From a checkpoint of a small image diffusion model.
Model: 48-pixel images, arch dit, activation gelu, patch size [8, 8], layers 6, width 320.
Data: trained on rendered scenes of toy objects such as cars, trees, mugs and chairs, 97500 training examples, 43.1 epochs.
Rows from block 2 of a small image diffusion model, named by matrix and row number. Rows with one number belong to one neuron. Each number is 500 + 50 x the weight over its row's rms, rounded and kept within 0 to 999. All counts start at 0. Numbers have three digits each.
After each neuron's rows are labels from the 100 images, of 14848 (inputs lightly noised), where the neuron reaches its highest value: "strongest on" is what is common among them; "colour at peak" is the nearest of a few named colours to the mean colour under the peak. Only what is clearly more common there than usual is listed. The data: rendered scenes of toy objects such as cars, trees, mugs and chairs.
# fc1: MLP up (model.blocks.2.mlp.fc1.weight, 640x320), inputs 0-106
# fc2: MLP down (model.blocks.2.mlp.fc2.weight, 320x640, transposed), outputs 0-106

fc1.399:517507570525497367465550470531546519565503456479500529528567568481516420538465477517540527536567633474475496489465433511508528549481433527502506489462563464471456513539399502562596451443500495526528456477509496486582626426558558543565518420411488453487472568520466545483548549511520497610561445525454481464446512510515504
fc2.399:508537509459512604487457556489441435476521541497502481589409464488428487502464500467445463495539389530466490482578494486477513491474416555481517451500566465431500526515498493526557510475408498546474588507455538563444580417529616445540478508571463488522513528486437477459497551482427510627543554499554552493515517493505489
strongest on: count: three; blue object
colour at peak: grey

fc1.563:513493532479475510564634539482455484583474407471531442464511519492497524554447529541507426506512366481505498467420527439467490575561487499593515628496473499413509498466540533550518523445455577416536515506513562528542470465479501561498535538489484478502560529501403428379593501546482478508461483472532504545454414449539505
fc2.563:582518479532481613497438414548453515456507520554565550613506477507536510450496542426559533546573516516428490499526470514596522534483498498440444449504467449504308543490539497496513443445480464571411540591515392476481538532436463488519501516513475538429484478457490504439434469483441454572465517515507500541499468513560494
strongest on: black object
colour at peak: grey

fc1.174:435559497466631518553598428545426505516419490389520490415541429507493469509473475477514581553532528533500523488532428567523490555550466511536440576523475514481517534534568457588478524397522431510542483484512533511625500541558552491554504471520507505544514607570605508454507509513540482557478457480433545537516500486457475
fc2.174:534521526470366532488495593493578567487462503390501479387466531482492473481448427604453509526572544481484519519464546453495476523526518480482577476544475546491552547503542526457438561407504464448504527501501455436401479565461494515475474501495497542476488558499396503435525479515494463450513543457528472466483504490456456
strongest on: green object; its colour: green
colour at peak: green

fc1.68:525550490530516524446493423538548408553427503487543583584555534528497483531450580597441507559478519505450417524525536509525505552507431512502432503568508522553503494577556592543454459452558489453535409501574580524414422454547579427519469529529489520589517508572638609513517614552572511540614480474477555570432513599469440
fc2.68:410525512515499476573550603494486595441443494541521474571414483510496503520423562504554494541443486436461507493494546511519451493508393475500583528591486461489566472570505443488481487460511484473441672465546520428589411445440567553520539482482477520460527476470365526450554590453464506512640556446528460420548468593404433
strongest on: green object
colour at peak: grey

fc1.381:541524506556482458511514545547509558458560500483499479520527461498439618512514451469365462517523466440465500559514507448471493404523542489475466475498390493560361433516493504454414481524480513528401516499381487474501470366544424514455508636477470540471456376590418474441550535481540442476498514515392480507534502524495438
fc2.381:392541441530467465501552505505447469504373489573542487555494485569498554494428535554444497471510516399480398549489515486505543464477547512472526481505521463474476559466492472537546505533540511512508427500461464500502596470527429551461533475481405502523513457488531548479389546430520538508489523570467433493498491502532454
strongest on: teal object; its colour: teal
colour at peak: green

fc1.178:551392526478437546555354554574454446549537568462524578440486437484441483590549498502512515596557454548496566556535495502462498522509502495436445495506499508432483507464430491540445493487495517465467512403467474490448476582440470607443484490457496543460529516509438583568511511585439492500509569435448592469509523440522486
fc2.178:492456453479491397402535511492439513484478461448492456333581501510603482512451534505405496478542560432526599534483519474433540562494388497545579511490512589513358594469525497526535544465466411400592554566629523485513573535549576425481463410504483522566496536479618490599495454456538451504566474473490514441501517496500564
strongest on: green object
colour at peak: green

fc1.147:554357579423404552532524486590487471501472467548520485518472486523502569571508533525578561579536557619488535592512418527493544421549419518500441536517577490542496600469607633520521537487464500477582545471498493511444507460530510519402523511560523521463488466486516503584521459553453528456471454509391530449512592551491505
fc2.147:423575411535527531505485508529394468548426470558460494611520466572615466518518533526476465426483533509492452557564431498453516521535545475617527515550584547497496532466469472562571528550521615476482517501432486419486499517388523557468465517541502586544557469526532432583503506462486464487429596518447519370554538540465582
strongest on: purple object
colour at peak: purple

fc1.366:513395414429508454459488545525516511459559402479458531528512483494488451499516464459456486486425583457533489475501518588513594509439604423485432398535473510527400474505529557560472427552587466524471488487422536490507446448469508552506494591493378544375588465458466556570568615516522486431445499521433512507523565550475466
fc2.366:439484592510542510544535460570428525500462443444488492522499508611502466486505524469411461493556475565475501515505536477556360488495560578507523504465524488483466467490443571498553560489510459454480461539500484465488482507424490478450570504416427480574486557535475463554428626581443487393516547479524472575523534468441468
strongest on: teal object; red object; its colour: teal; its colour: red
colour at peak: green

fc1.575:523497611457497678516553458510497489469576423481506460482501527463521447497541579514474565464400492436484556498541496438510532549541546494464491500571569546594487530474422543539555557518495675574497485576574459472421388566444526400456581591455500484481608462577501497582488468533395520438482510527435535541443476461519519
fc2.575:416540400502466481491499621538480498503538528520564496587443562480495530467486528528624519532415506588543462484463513522473490506479569422488568493503518488444529519466498474469601517497533566531497460525483583615566505556518503437507552322494523468480527495453535451563517406456509473406512458502535509498452578491576550
strongest on: pink object
colour at peak: green

fc1.522:470449537582569514444461569535484549534489573457514433437525524602560596500545530571565569499476425562601552480467460460511493552471478497492433483431460483559518471530528553453531583522487464525594530521507523466520430534573459461512541404463534587583494456568486523379564463481477501513534483499511477506466473451567457
fc2.522:519501439532427423548519341513456505459527494403456498520450483417375555430532515472491544418444526456498519484507579511495502522519469458535595524426477521451482520504508524560490499577524430433408496580521466546469456523510498479500490554575511511433560487488492486462406391519539518527479462488409523531526440466556452
strongest on: yellow object; its colour: yellow
colour at peak: grey

fc1.546:591512539559511490504451557502518508472451538543551523523572539485489496517511492518544561486549468499539553458565521538516364518558335463562431406492593497554481476535541503516502513463442420538496562463497557428406390545568396393470516511483511528433477503547489509406502535507488461453444482464497573520470440502426432
fc2.546:413495468572486491444569482481498514541524468605519526499385523485461499526479471531488558518560494526545571454456491465473586506538273482468460529506520531469508576610483483436501542534454476535437392512507481598677479530466417522477498442487476544537470492446515602498499604572561509444446566452507476512453483507374527
strongest on: green object; its colour: green
colour at peak: green

fc1.417:526469566496496540448597439552482427572460479417543557451468452572525498637526585482581442522526473493526487536611499461500534573535376432431461421536495517532512568523607553558556509523565429419511513492480435519511481495506458531453415580575541406505472502538498435418475517562531489492515458463462516453596530523501502
fc2.417:450481481488492471481469517501531405517511496391547523414401520445493522542559458466528520437438578615473471509510496483480519514484484483485597471404509466508436498520449488431517473542587506543515415548421531579484499415591485521401584436562479524477547470626509450438499531453474531490504534389562430573543462490565603
strongest on: purple object
colour at peak: purple

fc1.555:432505523479604565470486416498546527562406526471509516413453498550545476474471440401444548555433446487430481477531496485471524552463502518523572481460485441510513507488508424501610498530581521472481445423555514561662506519477413489441531525499549499402572516467581484549507507568611539465440461490491505513565618507581585
fc2.555:533618521475542484571516469508480509520507523433531525432540574430439449485458423551644569570469479548439514418486493472398525573471558474491412482486514442462529581542564509501605465477500496433549434364467470463473549492404459509493510482489510599479449507510385515524535479417438454428602506436518481487474510501601665
strongest on: count: three; yellow object
colour at peak: red

fc1.461:535468476503541482574471486496459494468511495496515467443496540575513486455573578490536490447408464541404577588474531445538437505471561512460529493514613442500431453555453514532544519527487471586455407551543460482488500505544521520527453653511490436504559404572463485437368435443546497521461492503409449541469551566528410
fc2.461:490465506515513551532535540423510501395613489515493495403454470534492541541485580486590492589545512491569591532487575506494580527538545472549395553526511496508542356526513559501554455519512516511481599547493552492535585540374568427580516448532558481532460552473511438511605415467444538499479474471492549477524429489493383
strongest on: red object
colour at peak: green

fc1.154:531476465483492483514449510499494469520535506484486529551455507443597454484541464583519525552579439531541517457490515562439531470508435496538528495446542536498468307522505503508458513519499363498486505537478518491461512516574509433515491535523576471556535457478406544475524604457503462509480547535456526460430518538454502
fc2.154:467494593469486532478525489497536507529550498447446485548554505533484520499551420517521531462527577444492453529463500490358447476532495468536483548465494617527529331524497466487482450512521441486494588546520482553538532485465487559485639443516478497505506486542551546481480540562511570546517494556502514547549452557405475
strongest on: blue object
colour at peak: grey

fc1.439:501522504523431545442461539450428506474431415535567552517434414475504480537626454442523485504464589534499535509477588465492475448579447593419487487418491480516473563597521557415521469581523554453472386436594499558590531435556509470473482444514510478490513422486469476525460496449580518353461481514432517447410375558443433
fc2.439:442498421450488530545459441512460527491515510516479481489557637559525523545616528620471459536519432547591510522499489514476481471565473557524495481446483393489495523605493483426441492542547522457511644435466442450502466390494511487478501564488528475566548533520576472525439499514428437408540448494466479498520509538503438
strongest on: black object
colour at peak: grey

fc1.582:480458554587511415490452499480437525446502469561537430439526444480528484564536487519379474506470458484574534549532404484476542375620488591493507480518472516469460478507537427566502465554556542609466554489464521506491443538448479463422482618612503487420472402547505483528519541469457488502445580464487533526457540535457491
fc2.582:517499417448415514545540483479540484516634487517465505416486495485415498529573518609570522537561506491499564460462507499439457481608490532580402448496399491601540463521487552502483505511471489494517485431486479488538459498448474538459478424484507448486508468493502524460510474490515463528488399447483500505521538502500408
strongest on: teal object; its colour: teal
colour at peak: green

fc1.11:443510497520544543466550504519546352529622497530532403523508558494512456600410474480479475615514474446423540533498442586520461570527503420347474467512495502501495494456535424460469527527540475588513456546386495505502454463468454555529535484517464514487484449562553538339495536482439521552434549517546418495549547502486496
fc2.11:505456561537435450502447514468427610480636518522511561471515484545471445644451454506475454534447451539450504448467515431443515527464456424671509493564492463478435517471492492488503516502472486521490509494420512510492511431580420472495524530495530464523488490523505448410465505528581510480530437568464577503415337537435550
strongest on: count: three; red object
colour at peak: grey

fc1.29:440505543493520495513423513545487512542543528603499520460253513466500492577571452575537450482517503482491482559550491535464492545475470469469547539564508589446477229574489477562444508488624482506452504473477488409520503421446502504517491591520489496455477454484501446549503562491517535492557534486427590477569439570446523
fc2.29:566475460420428549502540500502542505459589466537453516471615410461539480480546434533481471534561577511487549511445492532455540525536497463535429493488518603547531463468530487448454503477471541542580572517398492611535470514515306450507528407548495554508502483448579533500544461488471443455519479476535461502465547573479490
strongest on: blue object; light from behind the camera; its colour: blue
colour at peak: blue

fc1.158:412499479449485510498484524468528519516542539437470595558519559498572586513460503379497533553388558515601511449515470479505490451474477436470489475466537482606522456490377566485536429489482415545468447519471466492614510449529549537431380491511500588543459453458585508529419489482477488459489549511381528545458524518460492
fc2.158:483502363460499511511436497489547529515508501516470513547554594559417557533554460523588429545484460428543558524455492522468413434501525527472436463574511431492434501516458497491461460476458469523394496448469596468455493482566525540501578468488509519448527489605452540558471549421509389389485462567514459474497505474497614
strongest on: black object
colour at peak: grey

fc1.19:519506495440505528528400543585462566553469533503571528468491548526484552505478516467482599455564541551455529490529474587508480460562502470583541467570597480485483492513518517515601566497422612570524447460496499464465513572517401491563540524543411469516477518525575398463485508528506438480540495505517576514558493491513535
fc2.19:527514525478449466468525464572492417532473476535447475479520544522540478587501578495506616462537520472555447523444602516496479522509464506452472510477510520563553473481545508574491485464437559531452526500443558566542536479471474585576499501506532494491476477459434512375514434515465562500491547552418394373504461541519508
strongest on: yellow object
colour at peak: brown

fc1.44:444591505421507531532362432538440413490536440566495582495514472434565535442549547541510614573451518552546532528489512538536539542457488472465506532507440476572482495446462457426545475491481401582553529515551507510508490507469565477566496468552554487538482443511457605514577523444504474526461499555431507640402480496493442
fc2.44:582569503399569443456668504442647575475491574547494434498465526539498511459514522477521558547454506510478466503546457523524487533422491451514529474466446563401496498428461560544510443511479447532482459500565491530500485469526565504507549568494458509516436422554534372514445485528511492472531564504631475396564487486489478
strongest on: black object
colour at peak: grey

fc1.596:582395499604540494529531471607449587483499449592456452483509516435536493527554502560516463467475470530557535387461538514492551470529513503480527356491554483569469502521387555465433493551513606565482485449494472493519470460502482578481581557491533529462561457504516436606544484598485495501500482454547514553419555492483473
fc2.596:508527479386494541497493481557436479492510426495557504448505470482508548528531481554533533537455498457464471358464497487462481524501510533487457338550446515582515528529565546464609505535484509518472461591534555521554521494482492585509503487531604556501516482485495468442541483581450491528472460449504512455418525559446474
strongest on: count: three; light from behind the camera; red object; its colour: red
colour at peak: grey

fc1.55:509548493543579503482508479512405586511506537533459391489484515466516527532557488432476593554487499506540512502541531517488525560520582481512468555578452502519412477551564482523508477469541426570460465428599466510500433559612452500426470567567478467433444418500490496527481525535404476511475550531468503451474515474509522
fc2.55:502447533559434514517558484545444552534580568496495394424464535535479528485496425488533496496523505444452502441438499500423500466527506518505544495403507612510536457488454585549501491555468546456571489530525501471527403522462508440539443469518541447562453523487515565461535448466450527494541520547574501557530455568495433
strongest on: red object; teal object; its colour: red
colour at peak: green

fc1.169:496476540482460528424470466539420492535464554473516536460531533451525430527536504592540447485511432433462535460513552461383569527511394479454534470435536680476579411519508485479399464515542466457474465601490485598535568338485596495522441583485471523455537399518461551472434434505529587614514475516557493470545509480512619
fc2.169:453452352481580491555480483467579491461500472496462455441363473482429512512488569499353487448504575552501531474416499539408437484521381514519461509471479593542481470471521505508430460520550497442516533542507627433443493394566517467462546419489498476514485484498530445506627435452495416525510526517481546600489463474537574
strongest on: yellow object
colour at peak: yellow

fc1.102:422540476429433528601587508530474480569528560438445512515492556538492471436505504506495550616554483575549499454530481528471532447546508478547522465504542561549444516469503604496389491468482477495440501460448553479453405550480433442565450439401460471529532547510563526448446560510491505484437490471524449486531485495337530
fc2.102:545486563427506447427527467466481509443468535424454450540563417565585437544397438493507546511563491450518436581511511414484508509459573399486400494496518578518585513522464501525526550495499476526564468497419467480511433565477596528509552679579486516425475537531432509500498674633484533431591521444492452511491533575440457
strongest on: blue object; teal object
colour at peak: grey

fc1.356:427557536514425469580581503478526534478495501580408471491558447488480477490577527534476447491497465464528584534457529535532534492423504495550483539484515439448492528466535520391390477500609466467391449514483491544519535530547541526517581445458439411439419517458356487507576548517474453531500488514520488540447474516433496
fc2.356:458470502514533511498549486445530524503520451572468516377577450450429524555541533490534461490504540555538595437481491478457371506496508494520600557498510493592587380527512488472414505510551492490495596531528555459520505474497534458542496508529532527616385446436665535536539530551571444549551472494500475453537533533560522
strongest on: green object; its colour: green
colour at peak: green

fc1.339:447499459478551532533559541568394464508605557541422409542514451539501524493543506474532473506440443464481542571658515549430519469542484459466579499517474578510466442510563477535449531463584562435453475502483393572492512526515587439466394576494501492458495473473495445509530471571507536549470450528441461472513492500462530
fc2.339:536422472525455505546528467501510571530495510565490516457506531521481421502461560459466440473465486521476452446509524521490373475491449522581519491512460454599589394515485546517505506488526485466544472480527557582442490467546590550507455433494537535495488486475570505541597400521477523557525458521488512517520527496521441
strongest on: green object; yellow object
colour at peak: green

fc1.478:397550438429483562494522516545455529588539550501560491534477530478518371448547495578535494548465508535522498493614602463464434543547518504511601517475475554544482483503498509481497517516515536505549534459501446495455577435487566421502503607474563522527560451497497479500446486458560497437433497485451559479558485472448431
fc2.478:523500458432548516469468479490595516484489482449471503531567410543608439430463447583418553432520566483525467567462505498494412430512563463507399470482469547555561527513465507542507549496404554488481476577457564560544442454553523542524565424583554539406514525579471516490544405475498469341496508483503478554463524517526551
strongest on: blue object; teal object; its colour: blue
colour at peak: blue

fc1.192:482506659504443560584525566530492526456506581492464578501511560552560573523470532496502568454522541514489460466596524470549518513436483484487538469544530454398431449579465525494508483523571518478457433530449604497549570496528386451519404560483492460463515468341470495487524589555503504455466475486449569497528535457515582
fc2.192:466480378508525476439496374531538479535480437522454486451461472485503543414443577558483484427453494471501500514455524518607477468477464501531466525544473455539618459579462545511495500467524551554564624491480467455419490468481393540521559485550530492507518462565433530527534578504531450490557527417537508487507483448457555
strongest on: teal object; its colour: teal
colour at peak: brown

fc1.369:537433468467618532498485449544509573417447549475550535581437554441486598548559501520430521552596411559508489510617560489440508485522543462585453388479541481446428519573543411481523507463442497570534416481511464510489482544440521494543451579420555557467421467549477468486517524485500489406484480514503548521537538494477496
fc2.369:439569533568444549473522613440564509450458498525518504512486385483545489597538503470467492509515530513493497459468486530450507501419525520492465461556507514596589420568503477515517450510500560583446694518546535534556504396448559458529563472420493536527469479482487540497448567447519477436497522558413474498511436523526573
strongest on: teal object; its colour: teal; red object; its colour: red
colour at peak: green

fc1.209:419509575555430521537509399477553521503427523550544552404557481493568493501523524508507541516501453553477660463542530449553446525581478533470463528556503506546516490455484494519412437487443426520495523562528572447506520520557349482429579522546495467511573468524593541436510484522534452530477585533498526463514517496398467
fc2.209:637476434541516529475504630494498486466397464518493502470442496468507484501466510483487540517486545431466675537492496490554586529556509530503550469513537530454545475362524509506390444499442482552588571522513451551501504464492446477479395495503469513485549486468352459428507448474416510534493491466517529526491460479387454
strongest on: blue object; its colour: blue
colour at peak: blue

fc1.592:466438463564588465483461503448588527445541479503573491496513488510445491489541532547425494547479516486511574486532486419480489466447527484402552464513467517484463489532550532448674545535429493590490385555521495503517515566552543614470458512463464452488435473576491506547471597508528460473378421436531390485528552514490418
fc2.592:534452499528447523458478464547428525520521508457529499511567564511589527447423504517539511497517516470520549530486537579439542463536553494480386531529444519517491507559521493525587493532495475556533605537514491472552516543463473433502501431529463574499497501400475531494528569461447455508427558438548552549495507487467478
strongest on: count: three; black object
colour at peak: grey

fc1.13:478519497558595516513471491468497553566492434488471533567555491418432479466639536476480530589531538482547511517493549481506509567481575503620434501469563462470430468552433327513526489485510495514444443454486530486548518560492518487557546431484484557571486619513505487396488567498498440534567540516531638532476403458489477
fc2.13:490488479475476466520505542500536399379555539473462394508452425583526538436568555472526499566528460430577486493503498496503511618462585468392526504506516479571541508526456597542508503543554423466542510474425498525455521646561601521528536494507418439474505592474491507448489542525540507534453513447483383484537521458445434
strongest on: red object
colour at peak: green

fc1.54:475486552570490441582504490579470478522437452517445526518473504491501566626503526501452476424398440585490531507496604503515674467482445520472443519505521482551518509485444530523463482501485429448351481376515485563502399445442507455492526525507473443597584541493539562554538439566466523518448554461521465489475520461591431
fc2.54:463519405562418503447486418470511492470495510495482503499578481501579504605504474477563508417493499454548481466493497470521343537512514537520567481510530535484511580541557460492505502545500462437542542521486598458538440514473538472538556474452435537453532551447426520479441414466457425444454537479498432535489449527522431
strongest on: red object; its colour: red
colour at peak: cyan

fc1.265:460553459467572523479419526614455563552524458479481552408472538580479561570457511463530516429439495571450540465515436500547535504438555508496523666540582405529500494443405600484366559417458452430498536412441483509499481493411511503498561522456468443450555463511541446456479530594385502512461405561513427494557496508477482
fc2.265:571560494547496510515527460495470502471583484442481534320514437446478493476476601598443506489460482504548619446588559488616479464510459618483564396504522367448557624466543433497437581547478410440449388539491516517480509508478492465492468489415445475572499545474440499438445514444506449535574484580431551474526509512514478
strongest on: red object
colour at peak: green

fc1.274:486482467478586518525458554514478490490542474428423509523427491518461493532435447538394505527500595482450547572479501456491461456494501521544501477509616550493355359530465540449474487500426522531413429482398493457547425432454468480539494601498563513481554343594501581511473474480497480472493554541432487496532488510525450
fc2.274:555444493510499511509477619465528489502607493420473457402589489528543513458461490597533511501426430553477561534485470532476578526509447453502442506576508456516516509570508546483465463452519557543564621497491544495497587512446441513545410524566559480482487597455516482538603466504443503535526540510556521468569496504606431
strongest on: teal object; its colour: teal
colour at peak: green

fc1.37:552497461576520555556415568463527493551451496547566540574573563441540517560511472566556485491522497542529538504473533469581504434510499571521481512512514462467520521464490487497477481470437447577500527622643557514420552504560541463526464502632565545560511452464532496424505489513519498486464606477482579465425424451457495
fc2.37:421471554581518511451543487543464498635412557586523543579522443554518543536499470467406532476487537496480511449528494498645519417520505539495510509511517458492469446466498491463481447519394430516477446571567437456623557534490520529398574567477478550451483460534520483501477439628448488423490504459551480512550500458456493
strongest on: count: three
colour at peak: grey; green

fc1.373:475529489529567449501543336486577466522505518445434434570482383505600509526547439492502413495487480455534563569473426478446514410529465560520511500493523556554459566510529488621457456563524464499509518393553582569485575508504519505449593495559548550418467544614486464556587582492495388506516562593560507479448561566493486
fc2.373:554482455494491531480494624459485493443506443509448557504483474521400464508526395495488469536482513441475496474591563513449411463552489570528557492534512513476557580500534443445487474514480483463452448502543411491507567502502501552451485585491457521526515468531500507524436582503453660467560525564463480458527441553420453
strongest on: black object; hammer
colour at peak: grey

fc1.20:572528486465567511555498506501428499472496307484455484518492485454519380479509498499499469438558406438473545512583476497509488518473485464485510483548565506536468499398437563438521544446545475531521505528441426512505482529648473515497469528474521540569493491605510572607512555526570483502493447476449490511547594601481508
fc2.20:426513466463398479482521466508596548506533668483484521532502507504538391487535530521490451463545555537487467479419504557520518512464492472541512541498596532477517504442488418516504550405497506527491485528490596494489508485367423516531569518563499478414477456382481443577524486451447459469496531470563503502449436570475530
strongest on: black object
colour at peak: grey

fc1.149:446467514447493499507457481489464499580414535519524451503543593457443473516517475515532432474443492509497571408481515495489502513545483509416557421474611504504508507461412437480498571475520504582447508442476518444539458466433413464537586560437403515497625490536552454528481501489417487462428481499498514589490455485465410
fc2.149:527485499402487488438479511535555508512457540492477455501459442508544485540494502448424519437461506507521542541521471486582511503516531500524535513460467466548526568520474553512460523449483533446518467439564516626486489537602560510460458447529559420477544498514524510580417475535497537486466512612504530476536501533496417
strongest on: blue object
colour at peak: grey

fc1.309:544482539524517442430480480451518515476524458451474488437509551471529455469533457468534573436438370486548436485432380528413706524455571492507360511497433340474409436451521520541530465548510475442511507524511505427483542548531442522493455417512523527532473474455531496490559571442546420566601575400477474473452445476449507
fc2.309:534501437464508475482551571542450477451549511477504491446483506505520427449477502557411513515422515556567446496573571464392312533485602519522624503573536420453566521527547491473569526555389485473489476540531492617570552524484409467555448493502486460475489517460442489467410581470412506618582473481525535459532490543431468
strongest on: pink object
colour at peak: green

fc1.413:511529472576474543506576554483433615476499499491544501441483524478521498550514547535540595463439499530510515489469522423508487454502566529518477599535456475542502494558423434454572537501490455478543513636545426521463462445507570517592494613539410449451482439554434548508499520555534521541462557598544516521479524510508552
fc2.413:436529502406420465450574491409442595461464541518447452498491499546495492557506516535490382446489492551508491415538525381476498539496519545530468561434545507571539509519580414566584513574497549425535479500540502474575509588497541449439508539548390535461542528552547484540528502425438519510542526524542600499580493494493470
strongest on: yellow object; blue object; its colour: yellow
colour at peak: brown

fc1.197:526577475482462481525509439518449499453530510454518489530541522489438601526450502545502509509498514441503462544570590492609343503492496493505453462469578577538534591537443553531525440436456452585513416494504502537532550448511499469518487501445473504530507430498470528511527463616501514522557496627531501477479431545487480
fc2.197:524535503484526461501507546549547502548556514448514501494468548451618530455474540495578498522467566631530505471429398554644779477541489485516565513495499556457460647503495520496498514445520480474538557518548518432508592454543484541512451501524486512545502491512544460522430501416503396527572447515509473461530480492522573
strongest on: blue object
colour at peak: grey

fc1.493:497414427622514471536511554480494528527362480461526471513491621460586420636541481582426475485537504558526548447475517497528470540523515582471478459554583429482437493557481541423560540501442432579556511641458501541492512478528552535570496345555492533563540503473501536462516581554526457453516518499528630484528465579402532
fc2.493:429509575594410548438461407517507482544489484525537555448581438449452508654572507499630500540535527415503497536508434511510565564537612558473503533532547452474564429546445439523526540533433457563505504623480539483502505513476537471517490586484451534460585454548476540484539571442499526482468438494483443506408481589402517
strongest on: count: three; black object
colour at peak: grey

fc1.201:515517416454612472501471546561534524499475474527481605532579408503485455537504479580593537465483481569476496446512478548528496482533617489463567546555495497519488422520425505454494489387588524492394480449444552497558442531500497502535575461491410464472500455532450470476545554537442457542383455515548453517589523548539534
fc2.201:455510545466441530568572471487475482529568491535475431456486529475535481531542463476506580472524521408460484498491523522541513509550554530531453453583488506507472509480454442544443441380567459491545523416478383506512507488493468459563472567470539467486507411502556576463564461476610555518439532452477626513388516532530494
strongest on: red object
colour at peak: green